From a checkpoint of a small image-text matching model.
Model: encoder arch resnet_bottleneck, encoder activation relu, fusion encoder activation silu.
Training: muon at rate 0.0093, batches of 256.
Rows from block 5 of the image encoder of a small image-text matching model, named by matrix and row number. Rows with one number belong to one channel. Each number is 200 + 20 x the weight over its row's rms, rounded and kept within 0 to 999. All counts start at 0. After the name is the row's rms in percent of the matrix's.
After each channel's rows are labels from the 100 images, of 14848, where the channel reaches its highest value: "responds to" is what is common among them. Only what is clearly more common there than usual is listed. The data: made-up waving flags. In brackets: how many of the 100.
# convs1: 3x3 conv (encoder.blocks.5.convs.1.weight, 128x128x3x3, each kernel summed), inputs 0-127
# convs2: expand pointwise conv (encoder.blocks.5.convs.2.weight, 512x128x1x1, transposed), outputs 0-255

convs1.107,129,206,173,212,185,223,208,205,217,181,186,196,219,199,175,203,156,189,175,183,229,201,191,200,167,172,219,203,191,200,198,174,204,186,191,224,216,226,174,198,144,170,205,196,198,198,209,177,181,191,189,188,204,206,179,202,183,202,173,219,188,180,180,208,182,211,168,186,169,192,156,198,192,165,204,190,192,217,180,205,160,181,199,189,184,200,188,210,193,210,211,198,175,187,147,181,208,189,164,207,188,167,167,176,190,169,179,197,164,198,227,181,214,207,176,189,189,188,192,194,181,207,178,179,164,162,193,162,167
convs2.107,096,172,197,214,199,228,219,202,217,246,183,176,199,221,200,213,203,187,223,187,184,189,195,184,238,178,184,207,179,198,220,224,190,209,242,168,192,209,191,179,186,215,190,221,210,202,219,199,191,207,179,203,177,214,153,192,222,230,189,187,221,178,194,207,238,177,190,169,171,197,193,238,159,189,198,176,202,198,181,170,223,189,228,230,176,204,170,158,229,208,213,194,232,170,204,189,201,181,180,218,201,178,190,200,228,197,213,178,186,184,178,162,208,196,186,203,183,184,210,211,219,200,217,204,234,183,209,238,206,165,194,136,217,209,199,188,177,200,198,161,202,195,185,199,230,210,198,216,221,210,197,232,208,203,220,193,191,195,211,214,219,203,208,190,195,179,222,229,212,199,196,206,205,226,206,225,215,200,224,211,181,193,151,208,207,226,165,209,227,180,207,205,209,188,198,176,212,225,187,202,231,170,166,200,192,212,234,183,217,190,183,187,190,212,191,200,187,197,164,184,174,177,186,217,201,214,217,206,151,234,182,193,202,223,212,168,190,190,192,196,205,197,177,214,185,214,224,168,184,190,170,214,210,181,178,244,197
responds to: yellow (55)

convs1.104,085,185,213,203,210,206,215,221,194,202,231,185,183,187,226,194,220,197,191,202,192,188,235,196,209,182,187,205,178,218,170,190,197,158,224,162,235,164,212,197,199,173,260,204,198,185,222,174,192,153,227,203,190,235,177,172,187,206,222,167,203,184,213,215,208,228,202,179,234,187,196,215,188,221,206,202,201,186,219,200,240,198,207,208,218,192,178,186,217,218,203,193,237,220,162,209,195,181,229,179,212,225,209,212,210,199,229,215,178,225,202,186,196,176,218,166,212,211,216,228,179,200,232,225,176,204,228,189,194
convs2.104,098,171,234,232,214,189,216,178,207,208,220,176,228,153,195,213,211,191,200,219,231,181,187,190,171,205,179,192,198,203,165,193,198,208,196,236,203,226,216,188,225,191,215,201,175,228,184,201,194,221,209,225,193,196,204,174,202,197,208,186,214,199,206,182,184,184,209,187,198,207,189,192,195,197,208,169,175,214,198,228,191,230,161,204,210,202,200,193,189,206,257,217,181,159,251,222,206,199,197,191,227,217,253,189,203,186,186,215,188,190,215,190,210,200,222,179,254,217,210,191,183,220,214,217,229,207,212,184,203,202,219,220,218,181,205,223,208,196,196,218,223,178,187,210,189,197,202,194,216,248,235,180,205,176,218,200,221,231,194,237,195,184,202,199,207,182,206,232,212,195,228,207,179,199,207,233,203,230,199,212,185,189,190,193,143,193,194,217,188,222,253,212,190,210,215,237,207,225,203,189,225,183,234,237,198,212,213,209,218,232,189,248,205,146,218,202,203,214,210,210,185,225,185,197,179,224,188,196,184,184,197,208,155,184,236,173,175,190,213,224,162,213,205,211,199,187,193,201,208,203,213,202,190,164,227,185,236
responds to: yellow (97)

convs1.116,084,199,167,210,214,187,201,212,164,171,191,207,198,231,209,205,206,192,186,198,191,199,187,202,217,214,172,195,173,222,157,203,232,173,192,174,213,237,204,206,168,148,183,180,207,182,220,188,192,205,173,218,169,203,190,192,216,199,190,214,203,167,172,220,190,177,167,222,174,209,199,164,194,190,176,190,198,215,228,189,193,224,173,191,200,162,204,180,195,197,211,161,204,193,175,192,198,180,182,190,172,187,196,212,206,151,186,213,172,161,212,189,191,198,159,149,193,206,204,173,204,193,173,176,182,199,177,190,207
convs2.116,104,181,176,211,210,222,214,219,186,221,197,206,214,241,197,229,154,187,226,153,195,199,184,243,188,207,207,175,208,205,183,199,185,194,231,201,235,241,199,204,206,204,179,193,179,183,234,195,173,197,203,166,204,260,175,195,213,200,221,195,217,195,241,216,214,265,223,213,215,200,212,181,230,210,205,188,147,188,155,213,210,201,223,178,207,234,193,195,235,212,205,213,193,221,180,189,200,210,239,177,173,188,173,173,186,210,202,197,223,195,167,209,234,215,234,268,181,217,201,183,218,200,221,162,215,193,198,176,192,217,223,228,206,186,234,171,195,201,189,173,206,188,250,187,193,219,220,194,228,241,145,175,201,201,203,197,214,223,216,189,204,197,206,184,215,224,209,226,206,174,216,199,170,187,231,163,189,165,158,244,196,204,199,195,205,228,212,208,220,176,216,176,211,224,201,191,180,190,204,207,229,197,178,220,206,191,230,200,200,185,216,203,178,218,221,173,185,195,190,196,210,207,187,218,248,179,219,225,210,232,223,226,182,208,172,213,169,180,222,214,182,202,221,216,197,194,220,209,188,221,196,208,214,186,198,193,164
responds to: pink (57); many stripes (29); saltire (26)

convs1.18,100,181,204,191,175,193,188,182,189,189,150,199,182,217,174,204,189,188,214,172,163,181,175,207,194,224,219,183,187,186,201,206,213,215,223,172,214,202,208,165,179,209,220,196,194,222,194,205,187,268,192,215,180,188,214,195,181,209,227,196,197,181,196,171,210,243,217,189,254,208,162,181,197,189,186,212,170,174,237,196,227,170,196,217,182,181,194,198,164,186,176,185,197,215,191,189,202,207,201,168,208,183,208,205,219,218,206,178,189,173,165,203,196,183,196,190,226,205,202,189,174,223,186,214,203,219,142,197,209
convs2.18,102,191,203,180,211,191,198,261,187,183,183,183,230,171,212,227,206,212,177,209,184,194,185,218,230,188,204,190,214,219,190,176,216,172,226,198,173,201,195,196,241,222,199,194,200,203,161,209,223,179,185,207,170,202,215,182,201,163,199,203,210,180,201,211,216,210,175,196,223,184,231,253,180,192,165,181,202,189,188,171,224,219,209,206,178,234,201,197,191,213,223,218,174,208,174,171,204,168,209,212,191,179,201,221,224,174,197,227,191,207,183,178,223,183,206,181,198,194,168,222,186,199,169,177,154,185,195,188,189,222,189,181,192,187,197,174,202,186,184,149,231,165,182,196,209,178,177,205,218,226,207,197,194,174,218,197,214,178,192,216,191,183,213,173,215,179,195,181,222,187,208,182,190,213,192,211,180,166,181,208,182,220,183,210,211,206,180,195,189,206,188,183,219,200,219,199,195,220,211,181,170,190,208,153,217,183,201,178,215,245,193,205,190,237,198,212,239,190,220,194,191,204,199,194,178,200,193,187,216,185,221,189,198,269,186,207,179,209,208,218,188,215,181,197,191,187,147,195,201,163,186,164,176,207,153,225,182
responds to: brown (51); teal (48); corner square (29); three vertical bands (27)

convs1.61,129,210,182,208,209,208,217,176,211,161,203,216,213,194,207,207,197,196,189,200,194,159,203,197,200,228,160,214,199,214,164,197,167,177,201,195,234,210,181,184,191,184,196,196,183,188,227,187,193,191,196,190,224,247,232,239,178,191,125,239,168,187,196,199,200,208,173,188,207,226,237,187,193,198,211,212,232,201,193,198,190,202,188,159,185,197,204,182,210,178,232,196,206,208,164,208,185,202,191,186,224,214,179,195,200,189,196,175,172,188,230,213,193,202,184,207,210,137,184,211,187,215,190,204,165,191,212,177,186
convs2.61,090,192,194,171,169,235,191,183,214,216,176,195,219,231,160,214,205,218,176,196,159,216,192,229,169,185,183,227,213,238,219,185,194,149,196,232,169,181,191,206,205,220,173,164,225,184,221,190,207,170,209,201,213,181,199,189,193,217,201,198,241,208,210,208,204,213,205,223,211,222,225,186,187,218,227,159,241,206,162,220,257,213,212,205,181,225,209,159,187,195,189,216,213,175,209,191,187,170,185,202,166,216,189,172,207,214,245,180,184,184,217,224,230,234,200,168,216,208,195,203,185,214,220,202,202,178,183,178,206,198,187,210,194,205,198,203,217,203,194,229,197,198,196,182,163,202,218,205,210,197,217,190,202,199,217,165,196,170,156,192,196,194,192,200,185,187,245,155,186,200,176,155,223,210,221,177,154,169,179,197,207,214,201,189,188,228,202,209,196,201,226,156,211,173,206,219,202,174,170,166,233,184,184,188,216,189,192,206,194,203,173,214,193,226,190,203,187,197,228,194,185,218,208,213,191,188,205,174,224,227,203,169,204,202,220,198,212,189,221,209,219,203,192,182,185,229,226,188,208,148,210,185,200,187,172,191,178
responds to: pink (54); green (48); three vertical bands (26)

convs1.49,087,192,199,190,210,194,201,215,231,188,181,194,204,187,199,213,188,179,188,175,200,207,215,194,188,200,184,174,199,200,193,233,165,137,182,182,155,173,200,179,192,189,198,196,206,199,210,207,191,214,185,199,183,221,154,176,236,216,177,197,175,184,179,186,188,224,166,185,224,199,231,173,200,194,166,179,231,185,208,188,232,209,189,202,200,216,199,188,209,179,220,189,211,221,160,189,181,195,181,154,193,239,189,187,175,183,191,163,180,184,189,228,191,206,211,203,214,181,174,205,191,192,157,197,196,186,164,214,242
convs2.49,099,211,197,208,178,192,196,191,159,206,214,181,171,192,186,190,216,198,174,197,232,206,193,208,181,201,184,205,201,202,165,210,210,153,201,206,200,182,177,186,201,216,185,154,196,214,202,192,222,247,209,218,183,205,267,230,157,180,195,207,231,219,180,189,193,206,181,178,171,172,193,178,194,194,193,232,225,190,208,221,197,184,198,180,216,214,216,227,210,221,188,174,220,192,214,224,165,213,176,171,219,196,228,232,199,180,205,190,217,249,185,203,177,195,212,231,217,161,233,218,202,175,185,185,192,203,191,200,220,204,190,191,207,222,217,182,201,199,197,203,151,206,189,167,217,179,168,214,222,191,221,207,182,186,216,221,212,228,225,197,209,219,223,228,225,227,221,185,215,174,190,224,198,155,217,167,185,226,182,205,176,220,218,197,200,204,227,196,198,235,222,208,203,190,217,205,236,208,174,191,235,196,217,228,177,184,178,200,196,182,202,238,190,204,214,195,203,189,186,192,186,183,177,158,170,181,201,212,192,179,182,173,216,218,212,205,213,203,164,198,183,177,184,176,189,188,195,194,180,221,226,203,190,160,194,194,181
responds to: quarters (30); triangle at the hoist (28)

convs1.44,105,170,200,182,185,187,219,171,171,201,177,186,212,195,186,224,183,204,225,217,214,221,193,207,202,216,189,212,203,194,195,214,207,167,205,230,227,211,205,214,172,148,233,187,210,188,216,209,195,217,212,193,196,205,170,221,203,191,184,180,206,170,172,208,209,207,194,190,205,205,260,222,244,202,189,220,246,193,186,224,224,191,211,163,182,251,199,235,238,181,180,224,197,224,186,196,203,209,197,185,194,183,209,186,182,215,231,186,184,172,164,197,212,217,171,191,209,220,220,209,208,235,219,196,195,187,223,229,207
convs2.44,094,222,208,190,213,216,191,185,199,216,223,212,225,202,194,210,188,203,176,189,227,237,174,199,204,195,206,190,225,151,210,206,208,186,199,232,170,205,212,245,214,204,200,192,203,184,223,195,196,219,227,218,199,197,214,213,182,197,162,222,218,191,174,209,166,213,247,194,207,219,219,173,184,220,174,196,181,190,180,211,230,197,199,220,199,225,170,179,186,208,182,251,197,143,203,184,222,184,217,226,181,181,199,193,214,208,192,183,187,202,214,202,200,221,194,206,226,205,240,225,192,201,175,189,233,175,208,190,217,186,216,218,210,231,169,193,215,206,179,208,201,205,170,196,229,190,203,237,198,182,198,190,216,206,195,189,215,173,179,178,214,192,178,221,220,183,219,205,180,207,238,225,215,239,203,176,181,213,215,243,221,210,177,174,209,226,151,192,208,212,177,206,192,182,217,209,225,185,220,201,190,202,223,216,211,226,201,219,195,206,201,228,200,220,227,183,185,193,195,197,210,163,248,186,193,175,197,193,206,176,190,228,224,166,210,184,220,191,173,198,186,208,212,246,180,146,179,218,191,223,179,224,212,192,219,188,208
responds to: green (78)

convs1.31,087,186,204,201,223,182,203,210,158,176,195,206,196,214,180,191,213,182,176,197,163,166,198,210,209,242,193,160,190,189,183,207,205,239,171,168,182,161,203,211,221,201,206,193,180,246,130,174,215,203,195,224,194,184,193,197,186,197,178,212,185,228,199,191,220,188,195,216,245,215,202,210,180,193,218,224,194,188,209,212,234,208,188,184,210,209,176,184,191,177,213,194,217,226,225,216,230,182,224,213,206,190,211,161,181,187,208,215,182,199,217,236,185,192,164,214,211,211,207,215,210,190,229,163,207,197,226,196,195
convs2.31,104,170,202,184,193,200,213,242,209,211,208,164,198,195,199,201,200,176,185,218,208,215,217,191,186,212,200,220,199,175,165,201,189,195,187,168,203,226,196,205,219,174,171,215,221,175,203,192,195,232,193,218,198,232,198,155,197,188,227,216,197,170,196,205,189,243,184,160,186,197,183,180,213,204,160,211,215,209,199,209,229,216,195,186,230,218,174,202,199,164,224,200,187,183,180,185,206,217,205,208,245,188,186,210,178,184,198,161,165,182,196,202,209,216,208,217,195,222,193,208,213,193,200,208,204,192,231,207,180,199,195,234,187,196,226,189,224,180,166,231,216,162,191,227,221,193,205,227,188,195,233,202,216,174,220,207,194,155,189,226,173,201,186,188,216,205,226,197,196,181,201,214,171,228,204,194,172,224,161,200,205,167,191,206,172,160,175,178,193,185,203,176,200,206,184,209,191,182,190,210,204,218,183,191,167,211,230,227,207,230,171,219,206,181,172,182,201,229,202,168,172,225,221,184,183,211,204,200,224,177,205,212,189,226,191,179,208,163,194,180,212,177,178,205,235,198,228,187,200,178,214,184,204,202,188,200,190
responds to: orange (49); brown (47)

convs1.91,090,199,188,219,182,230,215,230,222,201,197,194,196,230,200,196,171,221,195,192,187,217,227,213,191,226,204,185,216,188,208,225,172,183,224,202,220,227,198,185,184,200,232,183,215,176,194,171,179,234,209,215,206,205,185,218,203,216,215,210,200,200,209,139,189,185,193,204,189,224,242,192,224,181,205,237,209,211,193,218,226,211,235,159,184,188,220,195,221,196,213,203,189,214,169,211,207,201,203,209,187,168,221,220,180,226,209,187,197,208,249,239,204,172,192,215,196,207,184,244,197,180,200,207,168,215,256,234,204
convs2.91,100,184,201,198,225,198,216,192,217,194,217,229,199,213,224,214,219,202,237,175,194,212,187,245,160,192,232,241,211,205,203,202,199,193,192,192,214,239,203,204,196,202,200,196,223,203,209,207,192,228,184,209,196,214,214,235,207,187,197,188,213,197,196,194,199,214,235,214,175,195,205,196,194,220,185,225,213,189,225,210,199,239,200,224,223,211,211,223,205,244,177,186,207,220,208,179,224,211,191,225,199,208,173,174,213,159,200,186,199,238,185,198,216,188,244,192,203,196,169,207,176,193,186,195,191,252,252,180,259,214,172,171,223,240,223,213,223,205,202,200,169,220,210,237,186,196,156,245,210,159,210,181,180,219,184,190,189,187,222,178,225,222,206,215,183,249,176,196,219,221,214,192,199,195,197,198,222,207,255,225,222,193,204,187,199,203,224,186,181,200,203,176,202,191,171,211,207,212,220,203,199,212,192,225,176,229,226,228,235,199,200,176,181,219,204,220,214,192,188,217,195,210,185,198,214,215,181,204,221,201,185,162,211,190,190,172,219,207,214,218,188,237,190,245,174,231,214,238,221,170,233,220,182,161,218,191,205
responds to: green (99); diagonal band (29)

convs1.34,084,189,177,203,177,177,178,216,180,201,187,202,198,164,196,186,213,186,170,182,174,216,180,181,187,213,186,185,201,175,195,208,156,199,198,193,187,182,210,176,216,177,206,208,227,173,240,194,219,205,206,189,221,188,197,194,199,153,177,189,190,218,195,193,189,184,191,195,175,184,200,214,140,190,188,205,213,166,183,233,179,186,206,193,190,197,195,180,197,175,203,175,241,215,187,219,179,236,183,206,182,194,177,239,172,204,170,185,197,182,196,205,210,146,161,189,198,173,197,194,210,169,166,196,159,177,190,200,179
convs2.34,097,202,205,197,193,182,197,181,218,219,213,178,244,198,204,233,190,190,184,178,162,216,156,202,227,180,199,195,198,210,207,180,191,193,214,200,189,198,211,223,179,188,158,199,188,195,240,216,194,225,211,197,230,194,187,186,216,209,215,179,211,206,191,206,181,214,203,178,191,185,184,179,198,192,191,201,207,216,190,207,192,168,195,183,205,170,219,184,229,191,224,208,189,199,206,189,203,208,191,215,202,169,209,190,165,225,194,162,235,215,209,203,227,224,193,200,178,186,208,177,205,198,198,222,213,198,211,218,188,189,182,227,190,217,204,184,213,206,214,195,209,183,202,222,205,194,230,229,172,238,242,173,201,209,198,205,176,167,187,202,234,196,197,276,194,179,213,214,206,218,179,228,181,215,198,191,232,201,206,159,183,211,194,174,205,179,215,234,209,162,276,234,186,179,193,192,192,196,186,196,187,232,246,182,187,205,191,217,200,177,204,203,211,152,202,193,220,214,182,202,205,238,210,203,215,153,195,233,164,157,206,158,199,180,250,200,178,189,233,213,215,211,188,205,202,200,223,148,189,171,196,232,227,197,208,175,166
responds to: yellow (98)

convs1.11,083,189,225,193,198,192,238,184,180,156,207,220,190,204,182,196,202,222,233,235,210,215,208,206,244,164,210,199,201,210,193,189,227,206,226,179,251,217,237,221,180,204,182,204,192,168,243,171,201,197,209,177,240,208,232,215,159,222,187,213,210,223,217,205,181,178,184,220,158,188,179,199,195,194,205,196,200,169,225,198,190,216,199,205,191,205,220,224,226,185,192,200,204,245,208,212,168,175,191,209,206,196,227,239,201,186,197,173,194,174,186,212,201,210,202,178,213,183,210,198,181,218,190,189,172,205,166,205,211
convs2.11,103,199,160,216,196,194,176,220,208,176,225,246,197,196,208,207,206,209,219,215,192,179,184,197,230,175,197,210,192,191,197,182,188,185,192,209,170,197,218,246,205,189,186,224,202,172,192,189,192,148,198,212,183,208,191,187,163,173,185,178,213,242,193,214,194,193,184,222,223,160,196,189,211,180,190,179,183,183,229,190,195,234,183,204,199,181,198,219,205,204,208,222,186,209,201,233,212,168,197,183,192,201,197,188,196,207,178,174,233,234,194,184,190,184,216,165,204,180,188,213,251,221,184,169,169,171,201,194,216,190,213,204,189,213,183,186,213,193,184,207,198,213,203,211,160,171,210,190,175,212,185,216,197,209,183,183,187,206,206,211,213,200,181,182,207,152,229,218,228,219,197,205,197,157,184,223,161,173,216,210,231,216,220,253,198,195,156,206,206,174,207,244,198,201,175,191,188,173,208,191,192,186,159,162,220,206,171,166,214,216,176,182,188,209,219,207,195,163,197,235,208,196,188,225,194,224,227,194,166,192,194,200,172,212,173,204,182,206,212,186,193,224,198,182,174,161,187,176,183,182,195,181,197,206,212,182,217
responds to: pink (57)

convs1.35,101,194,186,190,192,196,215,212,227,162,202,223,208,225,202,198,168,237,182,189,218,209,186,180,195,233,241,190,194,212,218,182,212,245,227,209,194,180,193,215,196,208,217,196,232,170,215,181,196,185,185,209,214,195,227,201,200,188,176,221,173,198,212,205,198,235,190,190,217,198,209,164,197,213,190,203,216,229,203,239,191,195,210,194,174,201,232,221,228,209,242,218,174,202,174,172,175,207,202,215,185,195,224,188,213,234,190,205,200,213,243,170,197,251,210,200,189,193,215,238,191,195,161,222,192,229,203,218,241
convs2.35,103,231,189,177,190,188,218,191,239,216,210,207,187,201,177,201,174,192,164,188,165,198,222,194,226,183,199,218,194,188,192,212,180,229,200,233,193,179,177,210,201,222,167,184,219,191,217,191,208,186,177,155,176,179,188,236,186,217,182,197,224,192,185,225,180,199,216,193,179,166,217,219,184,216,220,180,208,210,214,194,210,206,248,203,176,175,176,199,208,172,205,172,175,199,195,188,198,211,159,195,195,184,221,182,225,209,198,195,177,221,225,196,171,197,215,193,202,196,208,232,214,196,225,179,194,188,196,193,192,189,170,198,185,177,188,173,166,205,197,193,198,181,190,194,204,215,185,212,180,176,198,207,208,163,183,181,187,215,223,206,186,188,216,215,158,167,193,188,214,169,197,170,187,193,207,187,193,186,236,192,194,205,202,215,197,219,186,203,202,159,200,180,196,180,182,190,179,220,235,182,188,176,172,195,196,211,193,208,187,205,216,197,165,156,210,174,219,206,213,170,153,223,215,191,187,182,177,178,180,166,198,197,181,211,176,119,199,223,206,206,196,206,222,187,214,172,175,160,223,217,221,196,199,211,227,167,248
responds to: green (64)

convs1.3,081,191,174,180,218,190,181,187,178,210,200,176,243,215,230,211,185,186,179,198,227,196,201,177,211,188,181,228,185,203,171,195,174,194,140,191,179,206,199,222,188,167,145,200,181,194,165,181,193,208,179,208,218,267,200,222,208,221,204,157,214,211,197,213,175,174,160,202,201,186,171,168,203,193,184,194,204,211,190,202,210,205,187,168,188,198,198,212,201,203,180,171,183,208,168,196,195,181,169,174,192,178,189,200,153,190,230,189,210,187,227,213,189,213,202,191,182,197,187,182,183,180,205,210,223,197,187,191,212
convs2.3,110,192,169,191,170,186,204,188,250,236,211,205,160,187,209,188,182,179,201,191,192,216,206,180,193,170,207,182,178,162,189,251,201,211,196,189,217,191,167,223,205,203,178,170,199,178,207,181,209,188,184,215,222,210,187,241,212,181,257,215,202,212,205,184,178,198,184,176,188,212,203,197,199,206,233,187,221,190,193,214,180,187,219,210,180,194,206,227,215,204,172,187,214,178,219,211,173,205,207,203,179,170,211,183,188,195,189,196,180,183,183,186,207,218,174,185,175,169,218,163,203,224,172,189,186,189,193,180,192,190,184,160,176,197,202,185,175,215,196,183,172,197,169,187,212,201,226,214,192,205,199,176,190,203,206,206,210,212,201,183,180,180,201,214,201,198,199,180,201,181,191,211,217,208,208,202,206,184,190,221,210,163,178,194,204,178,186,186,180,149,192,195,186,185,209,186,209,151,179,221,170,185,192,208,194,208,190,228,153,236,195,180,219,212,185,173,226,192,205,181,204,219,217,211,212,184,211,162,216,218,187,186,212,226,197,171,206,179,203,195,184,138,155,195,223,176,214,211,178,187,197,185,192,173,181,190,176
responds to: yellow (62); border (29)

convs1.57,101,173,161,199,189,168,192,169,224,176,168,210,182,201,161,211,172,154,189,152,214,187,176,221,197,169,203,196,215,176,210,190,186,233,184,217,195,195,187,177,201,195,209,190,231,167,189,213,196,208,197,192,202,157,165,157,223,190,173,193,154,183,209,193,227,182,200,184,204,187,193,181,215,179,192,179,186,194,141,194,187,162,212,211,219,226,203,189,189,167,207,199,198,212,178,183,216,210,208,196,184,185,203,173,198,205,200,196,184,190,206,200,202,185,175,200,189,174,201,171,183,202,194,179,185,208,182,184,162
convs2.57,092,198,183,251,241,207,227,180,207,242,153,151,195,201,188,211,170,209,175,201,194,209,195,190,149,177,169,229,213,176,184,211,221,211,221,162,211,149,216,178,167,168,193,238,209,175,204,180,227,205,218,184,190,220,194,178,201,225,203,223,200,217,188,213,193,198,137,202,189,177,207,202,239,186,188,247,210,221,211,184,188,160,214,206,208,200,200,218,215,206,182,169,194,195,233,191,173,191,219,185,208,219,200,161,170,221,180,214,174,211,180,183,210,208,171,229,191,235,195,199,223,206,240,190,153,138,193,181,174,172,186,192,195,192,187,213,179,203,217,219,178,198,207,182,186,203,194,185,136,196,201,228,196,198,200,207,205,216,195,165,184,184,205,206,173,229,209,207,179,213,199,204,197,167,207,196,188,206,207,216,190,183,213,211,168,176,190,182,175,194,216,202,174,215,192,190,209,178,212,177,200,198,192,189,193,194,205,162,227,176,199,190,213,180,196,217,185,211,187,181,199,188,213,192,183,194,205,218,209,163,193,187,194,196,226,173,199,199,169,191,209,198,192,206,191,188,233,222,205,186,175,199,199,206,198,206,172
responds to: quarters (30)

convs1.41,150,212,180,204,206,166,205,180,177,208,195,235,195,223,196,202,202,216,185,216,231,199,180,208,196,219,174,204,220,214,126,222,239,212,181,196,195,215,178,209,214,207,184,235,186,209,195,225,211,217,213,209,208,200,221,212,179,205,212,199,206,207,194,215,235,149,153,207,216,168,234,181,175,200,217,145,208,207,198,206,179,204,218,157,201,214,184,215,198,189,200,159,220,197,211,223,204,216,186,169,207,191,183,203,201,182,187,193,191,189,223,196,227,173,209,183,205,211,199,193,245,221,176,178,208,205,169,190,192
convs2.41,097,210,197,188,182,210,190,137,165,219,228,192,183,220,190,205,182,224,203,188,189,159,194,239,218,191,189,236,208,200,209,202,201,219,184,193,197,243,208,232,223,195,205,201,190,211,186,179,214,208,191,205,183,188,215,214,204,177,213,218,173,201,203,227,157,168,172,204,210,180,227,236,234,175,203,156,173,189,216,171,204,182,201,234,214,206,178,164,200,183,174,179,204,202,218,174,147,174,199,224,182,196,188,227,190,200,170,186,200,190,217,211,264,231,223,250,226,214,204,220,213,198,167,196,226,225,198,218,218,188,205,197,199,189,215,206,191,222,236,203,171,213,241,224,206,183,215,197,215,210,206,191,188,207,180,216,211,172,204,194,217,197,195,194,197,209,207,206,204,212,216,163,173,230,219,224,237,185,169,218,196,194,184,230,220,178,175,216,217,200,217,218,203,170,172,188,264,183,192,221,197,182,188,197,205,222,235,177,178,165,206,206,217,200,201,213,212,162,204,166,164,207,200,160,206,184,205,238,244,168,178,180,213,184,222,169,187,242,236,193,205,180,223,185,183,204,184,200,180,170,196,154,197,213,189,204,210
responds to: yellow (72); corner square (25)

convs1.16,075,202,197,237,204,217,205,214,201,210,240,216,228,183,192,201,190,184,163,206,198,200,203,190,205,211,177,200,195,215,203,179,181,222,196,216,206,202,184,186,240,223,207,225,176,194,209,213,187,192,145,223,197,194,181,208,211,213,188,207,211,201,211,196,212,222,166,196,211,231,202,175,196,219,182,217,231,228,208,200,174,188,196,166,196,217,225,220,218,180,189,195,200,206,216,166,188,224,183,233,156,212,160,221,230,202,193,229,168,229,224,173,188,199,227,209,188,177,199,149,203,172,151,216,189,208,229,188,179
convs2.16,098,205,178,198,216,200,210,218,201,200,202,179,187,188,200,199,195,195,240,214,178,176,200,166,222,208,209,205,204,185,178,213,194,209,232,211,190,210,198,214,203,191,203,172,200,208,204,219,184,250,174,238,178,215,203,193,174,216,176,191,191,196,178,201,195,188,210,207,185,248,194,194,176,165,198,197,202,201,223,242,216,180,207,201,189,194,207,191,218,280,196,210,235,194,201,187,260,218,211,195,224,187,210,216,232,204,186,202,201,201,234,186,196,205,183,210,213,207,196,160,171,199,231,225,199,217,208,197,258,185,217,197,154,218,227,217,149,200,195,192,209,177,167,218,233,194,210,224,189,207,174,202,184,218,192,211,167,209,207,198,233,206,179,210,189,212,167,217,188,167,206,213,193,188,194,180,198,242,221,198,192,188,225,227,247,210,183,215,194,223,186,210,192,188,194,213,196,238,213,187,186,215,206,181,216,195,210,190,190,188,182,212,215,259,210,192,190,206,204,190,192,225,189,205,217,204,197,179,204,183,182,167,182,196,191,209,217,199,179,204,176,216,176,215,181,209,173,217,225,198,198,228,232,165,198,199,209
responds to: green (100); orange (48)

convs1.21,106,215,177,190,216,194,188,192,220,216,203,208,165,188,243,233,236,203,226,214,173,210,216,220,193,193,198,196,220,211,179,238,196,204,220,206,180,215,217,198,215,185,224,171,213,187,203,225,192,206,240,220,203,216,158,208,196,189,204,218,182,220,149,173,198,198,171,170,217,162,203,200,174,204,198,199,210,182,206,181,171,232,193,191,206,227,176,222,201,219,248,239,195,201,229,209,213,220,222,205,213,210,189,206,215,205,212,196,251,168,198,193,206,192,252,230,206,218,197,193,225,208,199,217,200,206,199,210,226
convs2.21,094,187,218,207,224,205,221,190,210,214,200,182,204,216,186,214,196,179,205,187,166,207,191,195,184,201,185,174,236,197,194,205,205,244,191,170,232,155,191,221,170,199,209,203,191,193,222,226,168,192,187,201,249,180,236,216,158,193,198,224,154,221,180,195,183,207,206,199,221,179,175,218,217,235,186,203,193,213,163,193,197,207,204,214,194,203,211,176,251,224,205,208,170,189,226,210,214,195,194,222,248,214,197,209,207,162,193,174,222,184,206,197,179,168,218,190,196,207,184,215,212,209,254,192,208,159,215,173,209,230,207,200,197,207,198,213,190,195,168,217,220,208,215,218,211,177,209,180,162,241,223,236,201,212,181,195,193,210,218,201,173,197,224,216,202,224,193,200,209,208,213,185,193,225,222,184,185,178,209,182,223,185,206,215,234,240,238,172,200,171,190,185,151,189,214,175,181,183,202,193,195,215,209,201,198,192,211,227,228,201,181,229,226,233,198,209,194,153,219,186,176,177,220,180,197,199,200,199,200,155,169,207,176,182,167,174,205,167,192,199,192,267,207,184,209,198,196,217,218,181,216,224,169,189,223,213,191
responds to: orange (46); three vertical bands (30)